Weights of a small masked image model: patch size [8, 8].
Rows from block 3 of a small masked image model, named by matrix and row number. Rows with one number belong to one neuron. Each number is 500 + 40 x the weight over its row's rms, rounded and kept within 0 to 999. All counts start at 0. Numbers have three digits each. After the name is the row's rms in percent of the matrix's.
After each neuron's rows are labels from the 100 images, of 14848, where the neuron reaches its highest value: "responds to" is what is common among them. Only what is clearly more common there than usual is listed. The data: histories of elementary cellular automata, time running down. In brackets: how many of the 100.
# fc1: MLP up (model.blocks.3.mlp.fc1.weight, 1536x384), inputs 0-191
# fc2: MLP down (model.blocks.3.mlp.fc2.weight, 384x1536, transposed), outputs 0-191

fc1.666 146:473501524536539474535530481500475491469475556513583435514445478512489500529472538384505491422516501537481464378503504439520414574514411483487508536530525501531503533503498523431542556498499539543487486478542518504503500465528467485493497474576502497560601527526454497468445510467495463488536362425544508536512545526509453547458440506506456490497490502494508559576519523523487526529500506464474464483500450456450476565565557529496496488478488507500456470469457502560496499524476553458502518514535577538449587514581441494433525454492449502541490492505478494587506473485497385532
fc2.666 182:500455514498466498500518510508512432478499492456469481485504492500519548497467461553491442591502418488458567522523499573495469499534584529532501430516504527500510531494574554564507528521501513455521519516492489500357536519446550499546509544445470493446497480510501517490463472501498497514498588482507513472457502493520489354534456557502506601475468525475488480589610479494496541521502503583566624499409524460516466524478502509405473491497536546482536493456501464511491519474566508509504496504407500420558412490504547501548448482536496515498533567500492522467479497500535529427
responds to: 001 turns on (82)

fc1.667 089:463510507502524514414565406432509503493469433489446497490496541548462499503459484507489511512468520566506461453453415495491450449569480450492485549453361513459487527500553526479473471590480493470530494516547481551540460478505510563497492461477490387475505500562490417577602556446524546561510497456434435581494499468536486518526594515422501438552542423483494504465498527511499518543509505562491495486588511559509521534470497491540491455491515582517518603470495532466463504541497510596487487499461443505502506488530498519457440519518502502500467554500410491517531489491436480537
fc2.667 080:440505517451515499487502428509498488500495540557441495660463455501478470464484519474483442499548463571552474524500514461468440499498526493522510456583527535562429518479478456495500499500468507501503418368541504503422504355530486496377505505478500511489469503491485497466504495509509500507562519499505501520507458438465505329495566468490472455507493494508500548505512501476475483572495457371499523530474502500465521486468504488522509485549516459459535492495498457540452543613500490500516507500476528476510513437552499486559322497499502523500422500491398540425560518507502584503
responds to: 110 turns on (76)

fc1.630 136:505500487507454466519526524496503503525501487463495514462437499585440553578470517437503471517542604496531575541505496514510462482577504446503496513609451496511498559483526523494502533484502489492493478608477406603567478554556470478496494512496484508498520531474481513353500431531586443489593533437504500513559590530499505569560477540470488458554539505476434490489495503497503482510507490468472510465529604479484465475500504524440481474426565541529539515491525465440570551577486502535516468500511510451494477479523516508487415478544518487493523467482588515506491502499429467446
fc2.630 140:471528482605590475535493499493510500501506536485503482492550512473492480533493475537500500511483497495571534450500554541492476483510466540496500541497500499473497485349500474551439508572593518507594498513505440518516517532459527483525524508484416501503495503525459558507497494514543514497593501516505500535513543506490477489506498493492500488499502504550400506520446512499441479498566500523516568500508614578507491511515526443532556450511527454620522502530518509505494405495506512553543500461520500428532498512498524496501500455497450484557434500500590467498501483676457495484
responds to: 001 turns on (87); 000 turns on (81); rule: rule 131 (33)

fc1.119 192:512488498522541501517568490581477592438470551495619492437426469439498521479466531499563480556490512548494497538504512501567569497536498498537559529484452508481523491511419438487493506593463479516502533429522467563480437508501542541505460493506460494460485480528460482482496507453482501449536488480445512463504511491481507527480499480437554527581552523531554461550483482470459449398534435475426512518571481518492514509478498496546501518530495486482476458572504533574498448467493629499494503486458491421475530534516553497587539463413492486595571525499456484510608476443461551458
fc2.119 227:515511442464499512457506490541431396517454516590551485500528485498547478488405506575501499496544504633439585486484481424560479507502536500501521503519455537503582500477424486504488500506417484594502547501497505573485507473507473497506505522500384527501506499543523441598502525497491487491484478517497500533492504533437504502511486488500508612501542558520506502573486491483491489509492536504473498485506511468504503483499419466501456485494524506510496559487535482498513438523508471501538490456491500472493462499503507468473509484496488510537432501505490650544509467451509538420
responds to: large cells (99)

fc1.134 189:465481473411492540501475499542540595473498399559558496493523485493475500502569515489443486553477536524536508479512486469491514554506497484472484499506463563507551531471503453523500502468552481489480559564550604509472510505547469532558449486494561511489523501465487476508458489508512522533442495562425485448545531516436501458467536444466519567486515478503464521468431547559451488475450574438456496447554472459461610438554475412592551447470503501478506561545509489498560579421468549460539476538499465494554538572523473517533552436488483507503518527548514478479504462559477522457
fc2.134 164:538506531450446529546501615486406574524554502495534542395487470527491476493629493453477503479577486499505474440497619405494503545513490500469513497485471507534571536527464545499437501579506482481505466500525504481512569503539485534526515460548517502537440611491522498424571471553511468502487502498495485521457473530460495484518507482462459484499549513502393526500475503502501518492438497497470446492503504497585487499546603485496493495498533506503518525466485505505498508401513426501512495473429495472488484499503463500503456487503489484525474497489507486452497501458501440436
responds to: 111 turns on (98); 000 turns on (91)

fc1.573 162:500441556593567559544511548471500501484500516393453501523416462467461514539427422454425428518523512506488521472586476508500453532556478497557530500544474534419523500475582490562497465529567505496512504529472493492574525500549560518499495538483528459538555502539523538494496499522501495568557488526468494530520525500482502487524524487543544490526447489478484543523537562447493500566485481530518480587551501561501466468512496496489510501490514446557546496463524475499500507495481476616459472496449581552549514504489501500465483552523475445489482419499473521495487534505512496472
fc2.573 157:500442375481435533478498540447500496521448497551534481490463518475505434498501535523516498528516498475509502504509513467555476538506519504511494480372481465626479562503514504514499481472580520555485502456480501525497485505510458475515512495469516476434462468564521473491408455523501451518531561498513436512546511535452490467478509601586519439513513499508499483568490496491492513417548524506500491409501492494490436549583426534521411485479540462558539451489509510538534496506499471456394495492469519482478489500498499500541503469483373518486554504520500490468492496505458521481
responds to: 000 turns on (91); rule: rule 25 (38)

fc1.728 205:604502480428543418566408511458597538447492519505430486490497493433433494514448561513481500426513522485527467494532493498496504524451507530510462516547479504500504449454506505495480505530492510421549471395475498493485479430505578508462515541470534540507501564523487505502488550513506477502498494497453552511502523453423571564584508530459535506497499510475513495422484520491543483515499441514460493374437531500537509427511504480559541509445516472466511501522405539567556508489490431501492440489528528584424452494533472450505500506496560462575561488478488499456491640496443509376
fc2.728 222:414501515505483523536412461537500505505516477534492506461549531515500388498462477527553497492400512501503538487379499506502535472474491518484533444516525542501503493548588524483490498506499459500494494437452504526457499511517499438527514482477578523496558498382413495521560452516494398449496493562486419500488452548447494564578508476515630497538467514443498518516476499483540523500499505517502507510506503559514501504401499519454537495501507533501523491479606510466503471509484457482486499496485542534459532500489463539463501511501526555511510504503486461525521500490488471539
responds to: 001 turns on (98); 110 turns on (76); sparse start (65)

fc1.350 151:461440451494563500486462510511478529516551517447336545459518553540515470495528422516543504544472492503517460502494508538501561575494429452540452534513451445532531502501499487518539403489538564538554449479464537476387516458498510503497415492517548486486505504531422452520461491456479440464504504491531475467433476511518433515480531513619587415478589513502486496518498435512453464539476471487524508508471502483453538532501399500500480468481542560459501496499511499508524473446551554444582513450483501509509538494548461500480493516457383497505499481499523397451489394516615505510
fc2.350 142:476418593505538500534506515496508445502495502553504571552518491496508497485496516559501503489572476523524484498451401526499498500497513477582498516525659462507434606467499495525345491434507516529534505440496494599533564573580541546512493498481480558501532513512537495549479551506546527534522492512535509449501455529469500530501453512474522494578500448503537500544431485478530555434509516505406495504567499581380438566511512428595477526508498446501476482494500483487489500484513498501528516503534500481513458486499500506485512503422559469494533528499500519507484509485503518604
responds to: 100 turns on (97); 000 turns on (91)

fc1.81 134:498468564485502445475509484491543502551498681451497600468519514511522501492497488556510436512451485511521514552504512420432457451523529552443649498464504478480453532415506499522489481500500512466480429500527479498499509526511507531421493447531493443577529475523463496499505553411529556475482486572475491503544534499514485444402474454501500510496512536493500544544547529498445480492495494435477493571491488565549475514495582537500407419475495540518527464573499505500447500492539425519538462436443574466428508522490471483518485413494519497500502476467455505454602488511380489412
fc2.81 153:489490499571443437466482574501524499381475482491483525511498503513504488575462508622446530500494551482414533491510432500526534483487474500506511469612552511511420582508505497489413504507488443553564481458509442508515561500436522499553533545500495508483501465499470523450520507487515506503490466564520500523470547503525547516370499511544515490465385470510416510516549508505515461474486560494500552487527501397500445512533519548517523550539555515526481532516501465530493498442414446507523508497462534500454561527492505572501579511538485510496531519500511495492531496430430479506
responds to: 110 turns on (78)

fc1.246 167:425527467458397497497485495498506573496540505505501501496508507521497478525520517447500517497520532413527486471462521524568473495435572535524426490564488540522499593520560508521498464346478513533508420499611513491504464481510486544455460500519452543448441485439451534559508420496521571455527498564498504536529491492532516456479463529498475506504526578540569446521468455433445470429479510520442532541532516502459500471537493464421417545473464505523517531411443471583492525554510542445491535421527496541473505467489436527496456509547498502548446488507544473577537516472524391476
fc2.246 163:456463553502517483519504536496578446528499492498486450523494505522524503447527532579479489540430515577521491502463480515400432501518494509509501518495480568506474469490557450503502557506496408422487507463430460543496483516519499519497468504484512494512646510518495566501498513623506498474548528485500505486440457520514565484500453529500489522498500410480466502423552514505589545473513443472505603480517494380486453535482541503425498500502525547453497452503509509551509495494546514491494507498564455504598499562500451500474470511413639549499534501511469505525499446501524505498
responds to: 100 turns on (98); 000 turns on (97)

fc1.102 081:516458530504493450466496484494537539532467511519428510508557499497538500503495426503502516522473451497558502494494505498452502444505506511499452489467483317532507488446491495474504554493551487437489478510485552533489508494441520393488496462521480506497500463476526527499494435469495486500497407577505578545433510523391472513498487402454503494405524502499564476480502514499497504536511445592427503503490500486474583608468514501496517490457524487494542630511512541457495505500566528505459510516515479499585513512463520540500500499501486464505504497500502512453516500442445493491
fc2.102 059:506501576478507501485623492491496499549470565476499512426485481491616471491514472498507464526418436505490506498498495440493514516503517499510461560580487445522498497500460521511485582523592427489500579552508500502506500500501375464466521473496531513485497515468574435497496543510500471492484583515487518497515365495521510479462440644527498535503502731473502514508500492512510469498493502620468501506402646504483530493503514503497439503480546506565514488534496551540409507489504523496510509517498503501530491479584506471496492499494497607529483504500448517498492494495502500497
responds to: 000 turns on (93); rule: rule 25 (30)

fc1.185 135:503531360515526466480547567399581384500471509504427505523561514491460491525504613512503410492520527480443561476502468444527494494493579558515490538472538426452528472504494560544541469486524499453507494496517398560495523491547462471466481485516521500506506495476484482530489514495500501508483494511484504538502570513489428496539479551499417506527512397486506497528530504568554507451526498474491485468454429499499486545503528436546498498542497558508514443451508493445492569542474485526438500505581481507475514597501467500508553496408554512538486517547511466510579463501547511528
fc2.185 135:404513454489453504574505586489502478503503499487577491524449475481353441483524604469473509554377502512505498491501503501496524431428462497463485517506540493553482497557497498488499547524563483482484502499603535491422489505472504503496482480562468508439486538505608497538589511503512505500522561509453511498485507500477470495503539498505425496500504462470498439527541527546498498445512484511497497551492501486558488499444488501476553463607482526498502466502500433507577419601452493531554494603381466467446495514496503494526486501493483546508486499523485510471522500501541568482
responds to: 110 turns on (91); 011 turns on (91); 101 turns on (89); 100 turns on (78)

fc1.82 155:533530438494510532521463495511496500520456567512505496499468518553503446511494461460463515477442499480468488501482514499507630496523474509491450464503441428508472498521580462545486491498509456462583537493568463512518505557544487615544464531503546489542476523489492487506466516578455579545482480666578470496546505563512518492481504485479495536498600505465497502476466608558481496499502503466437493543541469490485506481536418547521587490474502565574467499488481482474429545477492495496515490487509517461490449624528542501509487487499426505448545473483514494526580484570497513520
fc2.82 135:475485498505482444531497528516524480513476549482534508487521523541517506544506546526489496480472533350522493504522519471564539510510417483499521511478488555568479538624483442524419533551547458607503487519504495529455498501494478481484481530560544486497516504407545493440513514459450477495460479502526557505527534426492498496549541502520444506452529536482499491454448557598607547502580511514493500531483541425526462411540512417481525491457503500523503491493581530501496498464507478504551405450468426475499467517522438498534481474566495495536502421449548501432477490504486464630
responds to: 111 turns on (77)

fc1.357 213:407519596464519498415519549521540460476492513557491544470510541553440486578422533477485523516537497518500425472475498510522410479521488513429447460457474515533526539532529518484485488529447541478452525520558516542555516455541496531567560503433532491447548548439498471525485518443544512477470512541484398480430428484505508516532610493500529500461494481485489433529523581487502504468437532494507505514484470496503438548529459492556531531529523509476468507498440447538510588533487458502574456537431486502542543522549498539548522509523474541493504501476534480506462440501502489520
fc2.357 218:416528426592468370533508511500505481518428498531418515476506502395535434502456501494515556523509522526491446494495501498500466489520499505508473473555572490510482502509477439557489458540476477489587482486481485491456484500480531428498498475491514492480507491498501531568539553549577561473482475509555547502493501530507610513499501415433475490514494507496503558464606482428506527414556477438470502527461492425522543542452507512497465521483505501512506500504538472503487515650499493498493499492548514541432478435502486488492499490487480515587470561480487524493517452488484502483
responds to: 111 turns on (95)

fc1.576 180:503497466569493558636508472522500515528518544448496481525498548463462521493519465453492536488484474600571438537563485484523560497493478516513543497490501505420503491473527518552494486521512495478505497499442446505525465429526445470461505484625547443469481471520551468513452488565531519488527488504512523512501503492555492484575521506425545537476500407538496481503475505559525530449498531462480486487499505519496526496462408480528528599511522474518584506575510547485450581491490457490483537485522552567490484510486422502513490516510563547509520520482500485534500488489460511514
fc2.576 174:498484502472472546497564466483516561604488584530541479496421468480525507522499497475493516502485448499482523472502549498464457537491437496478478500586498529584517498421434452489507487535489509498496589441521542483504497451496528442513525439494489515525435500495539500505507484523483513406496508501495455522537441480543482506497502471502469496493498504461537509519514500443500464666601510496510490502480448511493487527481491486480505538466496512528502555533499550455536513495455495504579537501537500520493504504480505626537469501499481602497549499499446443472535345497485629500
responds to: 111 turns on (80)

fc1.337 111:520550502509394485531484520465472501498573461582507542530498486360527501513511506490466534538432480464530437529532462502470556440510484535546437519462529491485524486495488487527525531466502556500506499494506501525486482422447571439411480489510506452472419517526486500531518499530490462498496496526442511526548466497435509516500529529498501535510476460502519487551495580584412517438489446467495606567518539430484417547526489492497487429464498443613472608493509526470561522499484475478575496491486497499505500498476586513560510548506459514438542502478534526493580554520565549530
fc2.337 120:455513476497450503487537503498493499499502452519468511502517493456469544652433440470512428490501503573542498565478420493497497545557497535496498499505518493502462478507520500493424499506495514462500470498516466553539487506500535482503555513417474570477458575542577564487496499501505504503470435475468498565529528503518516494504499505499487502540503599526459527512516455487507562500517499493516503521492496431429531547478453497499415491534541537453518523509491518491403521457399481432485499500509490486476493485465347528494553495428431478500461535505491501455511472391392533512
responds to: 000 turns on (95)

fc1.175 164:528462507518484488576511564543498461536485490510530479522474412443424464415459508519454420480543495501488517536491509499487531506507499494641492501500453500522458487505526461488532506525506510513530476527498567436500532498569503516490470500498444439418456499516495519571486364464501506500361524435513519462472411528539509538495469456530554457527431443500501546504490505509502503485500494494488471466577558501559477494496475493475592467503440490667519436561487539437510587566482517475598485497514495616464518538472493421536509510504503511496503490511467640447440509566539510419
fc2.175 165:467518545513456439580497502615437502489502446458424472483444414501624499500502547471521449507527523526527479521491501549504517501501517502526486526505478502492489510500569514485507497479490591482502504461572499521517536498500469488492486497406518500506520539473498502469490509471520486490507480443505489518401526545496525513643496500429552501573448514409406660504421572541510529530494496582542464516501491424520500504470480519483497505498483564495520498496435537480506518573515461476455463571495446442499408486602500500501487493464499501512499514536423461424479503500500520482
responds to: large cells (100); 000 turns on (84)

fc1.117 133:479495493527552493543487475529466453475463523495520479483489473514473494500559546499439485592480574471500469480525432507473490462432530488568493501478518537557501455508608501468542487477477499469618509506503502501514492471478521465475499504492472501553584501476452486516487480464532417494511498590473524526425498445545498530590524505489507520515518541497497508504490510540460463508484460495485446504497512494519497459502564511503469505460441474512478639513519600458507506465522564516550504479552520500608588390498584488461499530525431478496512516476541475523493538530486479531
fc2.117 136:465524520500490513500595481540451429496504487486405495505523514491456495526475460561497481486500477476575508520503497517501564504447527505479457481553502496443502430445505501505490420511545539522506479515504510479471500532587551477445595514501467595509508500529505551499517446374564456519496506556499481476458500464594569512478558536495462518500495465513459496501504501520601523485547483459485522500466498511502503563486422507513357487549524468512529406471562493498477528508589524484569492540501593503500502470488450536574499497505515495516433477476552544554495558491499592502
responds to: 100 turns on (91); 001 turns on (76)

fc1.764 157:452602557504521482583529531496516587515481495570503517557470480500488534510448559506437505473507560497541450502427435505508453534507425500536507492527486499420500484503614450554561472502513585461584508478528502516629542609535538541514488477588516464401518531502468495413486461507491504482514445483496472533525508665532499534509548503492523500451500428481536489516463453503508488488489444567468444482494483567489499512458498491444479516523539514562502465494519483530477510509449459513507582489546504497505494487466534568526469436512465449489509508442480563503429526469589455515
fc2.764 126:467494507532501488455470371485397498490391582451497535500447621510501409421516449537500473482512489501473571505507543425558511500549557482494594515507496519515499477504520497500472501578510534502497504490500522490495570463504468501491509470502503526556504500482473498509558507559540505514476547501540501471467508422500445560431500494523489530499492471549469526479437502509519499479478502520529525494528567467525509497450491491493513501481500468515562436485497588515435479439522584502498414536479505366484492497501440595478506499481496521500457460497517487480552498536471539364
responds to: 001 turns on (89); 000 turns on (88)

fc1.477 098:504484380548589478492560522537496487577510464456600493504499547457441496571478485474500506509501512465535521475527517485476552524500525514470562534495390516532491494533490495506477503536532493523551396501574544491575483432460559452466485426495518515493496464386504429507496458523515505442513471501486538497491470454478518509497499516399452549474488454528548507495478537492503501501471438517488482499441480544449529501485464484517584583557493477539582552435490500493541441455442521500477481444578509497518577473440488503494496500573507572496498504494512466503502478482458510556
fc2.477 099:552510517505468503499438500561498502497517517513469503513507499502473519496485500557446491579429500506524486375517496512437504498516458550432497490537576519510560498518500521444459538478539482476508505511514473495529481503557473509503499521552503511488525501482577500482498466468505504536470489495500513525570559459513489499547499500441441480476495525454452526494526412456473453482460491433629464562518399518475532504522518491496497485587483500500428539547511501536500459496488486525489488536529472537519514499498487500468425466506495498503494500531552527390488507507505528567
responds to: 000 turns on (79); 011 turns on (77); rule: rule 61 (27)

fc1.137 153:439590532466513614553490498528458458553511468496505492436484471478554469515554538522475472496476470451437466463501549497653501496512498498514498468538480541414542506510579558451518456473508504489559430448459488470601497460455484469513527422519491508478495519490525466446522500502478521533501534514540509535533552506533473475502453501513464669463513454495453478545492507458517514451513498494533437471551462525428495445569494489440513497464496488463499541472536494444500442498518455500472505497485491480496534543493481362501469500505431500473424479527530470543608513480510460567
fc2.137 152:489520495500506502507531483487530500550535492474509450475505563528519467527493505506519483479501470502477554487513503501510507429486536610499508509495533601504603505474438527451489515490562479566499477500477490496519502456511509507480500528520502557465484492457498421508526486518501495486500502439493499526473511376576506500501542410459414496501499529493504503495492504385401491501446500482486498492438525508460576491446538459521494507528464476544485524450500472500497509483493513490582504464505473533508496561469481497502493534495526513494501503523455503502509526516505543498
responds to: 000 turns on (82); rule: rule 67 (25)

fc1.591 150:456447573592506547511486531572484535509541503496518488540552537501470498499481509500454519547511487539472520476507458545508492545536478557523539511447501511461500477475464471517512509542522473471495478505427577510467448464495570530542502473514475413526558503465486460482440535495500443610476451460420458469491506535492574521492452524508552522486491483455510423499514561489499504549494440576521499468566488518522488500522522500508563474534509524477470556421415560474493451457491494440492531495502504454483542500477515582470491449493513479572511532540525491514498428514474586461
fc2.591 137:478509523476504548490484503492412483452487524400463585586532551510510509449481501545431490507490501518559554642547460580411545438531483500546520480566501522411511550516469508543486517602540523470443487478490558453530499500504466547562484535506513476519510487506551424424499478514528461500513451488511485451508530518515578504397486473512510520498511537651474488548466479495471494531504496482462505497577501408472430573565500489570442508541474527500500418517533476460429401515492514421509545474508542480511479506492481520545496440511499439443500522504527512510498438526493497513
responds to: 110 turns on (78); 011 turns on (77); rule: rule 124 (27)

fc1.435 133:540493461494503544517509577615538525488502496495534534492511480499470581529518495502604533500508470553512513528517539475445513550495533550536490538499502478474500535515478538507441504484494479435467433520512570454478479554521405490476549496490494447473610481548551564491476569494593461496526534519472554516500499420495410492488522522469478558440508537433486497418504469508508482483503392539550481490505505502508494489592497447471541476476466391497467502516482476521501506514512462537521509450506508423459505501432503502519499566448481499540505475497505490511538448497498453571
fc2.435 148:553502506484493497546430497577500468567523481496436516480503489504436529488503526467528512520504508508527463492476513386500548458460498499500496467528501504503553493522471486546533505491586458531506458503486505508408455481541501510508548484529356466499507500496498495498477515488500494470507502473461486441495499501501476557506556502495552621460502575493485506503513529532510552445500492478466436573430459539501491466445497445418502473462500485310505496500540416497430432485500540525487499492497493501536500481511508487502477446486502513515508497505563503493473411482613500506
responds to: large cells (94); 001 turns on (82); 011 turns on (80); 010 turns on (79)

fc1.758 100:495553475491431478532512507550502473488509504490551498525519462577498479543542531499513493575598502476469533452507548475498513412498486551510427479379551469502550448498498500468502494539524480443620514527504528522522557480567582469598473501487496528450497546566487496474533487500470416490486446449473468508504453494555504501500504545423525517491489457410488507488475496554433500499441434470527542521516455525483484546473500538442467401454496493486496409536503439489490542517493597476512442449506427519509483496493524500552465491483541557473438484520501500390530487470510511522
fc2.758 103:500500499498429500502569499498500484500562488486497504500509499478498484511499461502493493516501519500495468536470504522513500346501499520500458449501457505504570500497488502502499512538500500524501501567512475501456539505496515500505501510456468539510502557476460504484501449500500530517549501500403525550621533501479523500502510512467496498495506488409498451497490522536440425497526564493544500490474514500463472443497483430591553491503491500501471499433523445481540459419474504500493513581541510504522506443500558501502372437475523502562499546384525475502481486554569494501
responds to: 000 turns on (98); 100 turns on (95)

fc1.613 210:426549527486509511437564475494442498596539490492502492488517497484514416479522496496438507536531473525535500492486512483527575424507426458518485545415480461535551562493496500508464542504500503565498542518476482537514482509503512548528495486572513496476506445501528532504494466469508495504557507442462463526521442480607506498502599495508501508437473460499526514511528575540497516502498510456566480530469475541506512530502513500491504480551518455495503471521600513440492510513578498528546543537513561447583596500470490529525513528514455527465528517531484543546513387518509501540
fc2.613 249:503515488524493504492491528495578456472507543505498486527438461495550541503615485501397590474570467482418404463515528524471542522495503536504471500532496451506496510495452490482501510434498501505453491492523482472522502442520471448467500534504458498496291469503529501491364492482514657523456497481479503513508535480528551441475509472497320500465498468493507421466501460415469492491508421502501502547491524417463445501469435483496501526487519492513513458535455519502425517500505502448491561478489512515497444513508496559573531484500471535489464478418459527495500475497431562464
responds to: 111 turns on (99); 000 turns on (83); large cells (66)

fc1.508 130:517531502447577508562547544502528472666518500598525500559518463500491356498626470541487515510513554447483460436490493515505433553397509561488539499495536478521502479506430501482460530495504524477481481468515529503464506506472472502555439530533509492509495550470489404424501510506506575479511504507477500566506519499526477508524515464497531502451504503514590523488525525509511497475445402509518446499467490464540464484423499503424519498453548481465424467597431566490522574461495521531582480475540432557458546413480493460503511474504499538445522407508466441596492549499503438516
fc2.508 140:507495501470459495502496504471411534461489526540501486505520477488496504524473502426457502522550509481507385503496539418458477518576501467525380500494502514501516525501463506491494423504413551501505527498563514502497476499443476492544512468452538496507555487500504499493507539591507504491462485584473557491519471539542498516483553513544498553499500480560503458540294501523526515527581520472485463497490442488525502567494507504482533497487495472509500482508457479491497465505445561557440566530501564526532500564528484501516579559501494485554461487594516500623515512507446497500
responds to: large cells (90)

fc1.650 107:521525458495505549369599501474464525476519539494464502481503512538477527489394472504537593572509493477522476547496501376550493504556509618565540477477489461506431530497503507475481477456491531438467508533324453542438480495498436466456497452555501494499496481487530549474480522512501519563496499498413517485475501497427538498406494435501510506520393469441465530466461498448400511498476449501498501544534488456496492480537488466538464507436508552604436461504503511518436497463478513503485469436425501464477483538512521464491524447510500523500517493488563477466562490499505499572
fc2.650 138:520486474498507521500516499463415497492481593508505508464520502347500513471411454468452565512480514504500540508605457478574466505504500500564484441509508461504425570537503501504463500468500501476500499497493500472449501503454500496505541498531498461530417499527530502500469498502404481510493529551504484543615486432501544469501494500500460511598482400511361544538502514505377501506489489531510515496516616379498507501488484510452457511395474525504525468494500505593560517499503513488508524506489536510500500523500608474512488322506503499500500534499495457499443504481505498506
responds to: large cells (100); 000 turns on (98); 001 turns on (95)

fc1.16 164:550457576499505490498508501414514515529499527577553515502542478580590509598501495505487598515546486576523478491556449546482531531544556537496493594484481497467498492470499501487487495488524570503490542550562473418525490570588511497539447517501490485487443565458498501499527470498448522498507518431492489475526427516434541537559494431557451508528483503507525496494471472449560524541573445536488484499531550517482452511504499482495499437481463536500479524574372500498473512461485500419472541569493501458493410505493503554509566494486584485573488526475610504554499469528447446476
fc2.16 160:502577499454427514508492454508507473509494558489489498544493499503491440499500498479534522498500476499524602507485482501491518487426521534500552558449564493528509515517507468503501548492580486496506511536501561563441523501488496495500496496475402477643504433492406503501530476497443485500595498448492500487398552501392504509485434385517334508498510552498404490587517455439493524493502494492551533499459507467441460508493452489484489497491507345578486493509538499505501516434462527545495530436436500423517500445502580496361499453518502502437465493460503341498499510517440543493
responds to: 001 turns on (99); large cells (95); 000 turns on (93)

fc1.218 131:472459496556484497500506494552474411536574476491487459514501522509613479503495501489482511461478502528535462500506547467493498487515476508500514494498446540488400504517493513487539494526492541503560488440357467504460442550544473512512491498523536520501493491510479525505487436500460476571500504540543541510416533469558388501488502470509460403523500466483516433434507569500563494498510515499501352491483494640502497500507461502446503443540510450516512490494379489400500544503500532483333493497520451482525540472575485511512539518498530406543499616501476454491496479500503515445
fc2.218 157:533505502463550533492500498481504531505518362511510517481523486485576446605436509512475497473412517589499494543493471416491502472506504460502513528509442535507478508489449496491501488601490487526486549513503445500559502512489519579495510505390474499503508500491493447473520471528511500504536502498501504498502506494532478525505541545501456495549476528481504480514507499492539363471465443502418494511500481560477508507506453509421539528499479477491499496432510428518581498611511493510513479503499527489454497450585486500498657438554490496499478497561535451499422472493498574443
responds to: 010 turns on (76); 101 turns on (75); large cells (68)

fc1.369 152:563475498494450457518429464532419423522499529507483478527554465518504508421497482510402453405417444499538625460522497540562501507528482568435686516479426472510433489509444598474507454477504469498553494546553485502525537464493498503501453479566431508464477496437473451494491522475507566501524536492511556493529502464440469497516513516479573465508498473494493546540491464455444546481506482542418485449486487497435539544514564475424479501443516527440492500373516497459527481505578498530463549458432422490487528530480448434497504556523444562494478513500453501471505512550501519487
fc2.369 154:505499616500525512535516505492495537500383530497465485503513594495437500491518472513577537499572505502483453501478511499421551491490567424536466444500503496479499517521497535510460626504474468517486511501534546468509565503479579515496538465486496508387456537500453526508519508620506493501534577498507593506474505503521524570485593547498494532492500504408479424494479499499597549492481568511495538500457498501500536508477601508523508435507465512501546486507514448492498484530440398455473472510501527484421501469487545462503480419388539521514396496569522487468477464493496438519
responds to: 000 turns on (99); large cells (67); rule: rule 61 (29); rule: rule 67 (27)

fc1.408 188:510572483546529490549510497481506502494510498464384473494437460509456506470506562542504498456485419478497573493432494489506537485493500488535503581568542484502535501508502499525530571509504512510588440476466498549519504499481553459583437473535493498412506460444541525528500445467445574551509416486433452531496507582494522510541495524549517387510501357507503498454505544498481526421479500527501505518519489490528468504514508508551482537505491529489545501488476551479495447488478436476489484486559539533489524488422519473485504525455548513512516544549485494564524480566501505531
fc2.408 191:500522514498498437534566575443501422420488557521518473513506487589564424456511536465551501492511502505532510475482504533506495504458473487490394567490505481535499567525398485515529515499484496375500520536523500502480523521497481499398574507563544566554490515496550461525449539500494513465518521480501487531499508509479452609548490556557462502506505496513507507387519500492516501458457499467528451475531490494523456511512497460531488490518476504500564433507489461585498589491478505502506491437495526352473459510540499500511501503518543571443483543614567486464493511492490521470
responds to: 001 turns on (90); 100 turns on (87)

fc1.476 084:428594459537554353533502454518498500536533541510525540483502565448490482514463453436432428512483521481498560545519557493500477536497537528492499514434479512493497536528452460475526515458578519541494530506506569500507529481513499506470428558455566418478504485507474464437511453359470484514493549457537519494525529455512464572508505516494518502500463483494538489554489558518386544452485537533487507482482472457510497497510528493500503557558487465452465529552473548468463524606622502580482527437579441489534512571477539497442504478505504506496455541433492509525543500484403514505
fc2.476 083:468486566487501506604503483478559519480469510510491578467612535500497489490484480517488424507497505518500520498489440510448519500502523520540337504519501500460475495536490515528528472546476500507537510470496486500452479528514503489500593556467483466488476577484431444533499543482451500518534510508514391532431526538514466522488466508500549490476398487490488483515503524501481516562507549523442551409483370514500557509479562527532540486466499561404506567572500489500539486541501473467504415492499462514461510531515521526497520480385551487497485487492551495496329503477497588521
responds to: large cells (70)

fc1.742 141:494498496485539460505530492525434530503490494490482542483487500570500478542531449503429443457496501436571568505449513504494456531547510449476487556500572477544551500503598594479570480446500484399508490494548520466533575481467488544484515476538457424484592566507500532504484504474356497437500444495474485559497542493528504539499492461501455510514554508487542458532489497496495505476517509454568556500441477511522575468546542443497498464594485492463539483465499494532446535495511441449515524453551511508474580523467531521515480375497512505499480479473496501530490504501542440441
fc2.742 135:532495528506529499483497500512525429498501498539476446612467496490499484449501449483444480480500501529499513503515547525494407513584432490514505494544502530496507420539500560488500500503458499443528501499512527474445498504427517500460488575438517495485454472547533502500507537503502370469533506504561495508461496462491544512509507466473498503501509577568489480492496466566458551461534563255473493592501584500508487531504499493504370592508488455524499506498501534498467585480537504536524558510491523503595511495527608599520501488507526497484500480470501482544427497451510475497
responds to: 010 turns on (87); 000 turns on (77); rule: rule 103 (41)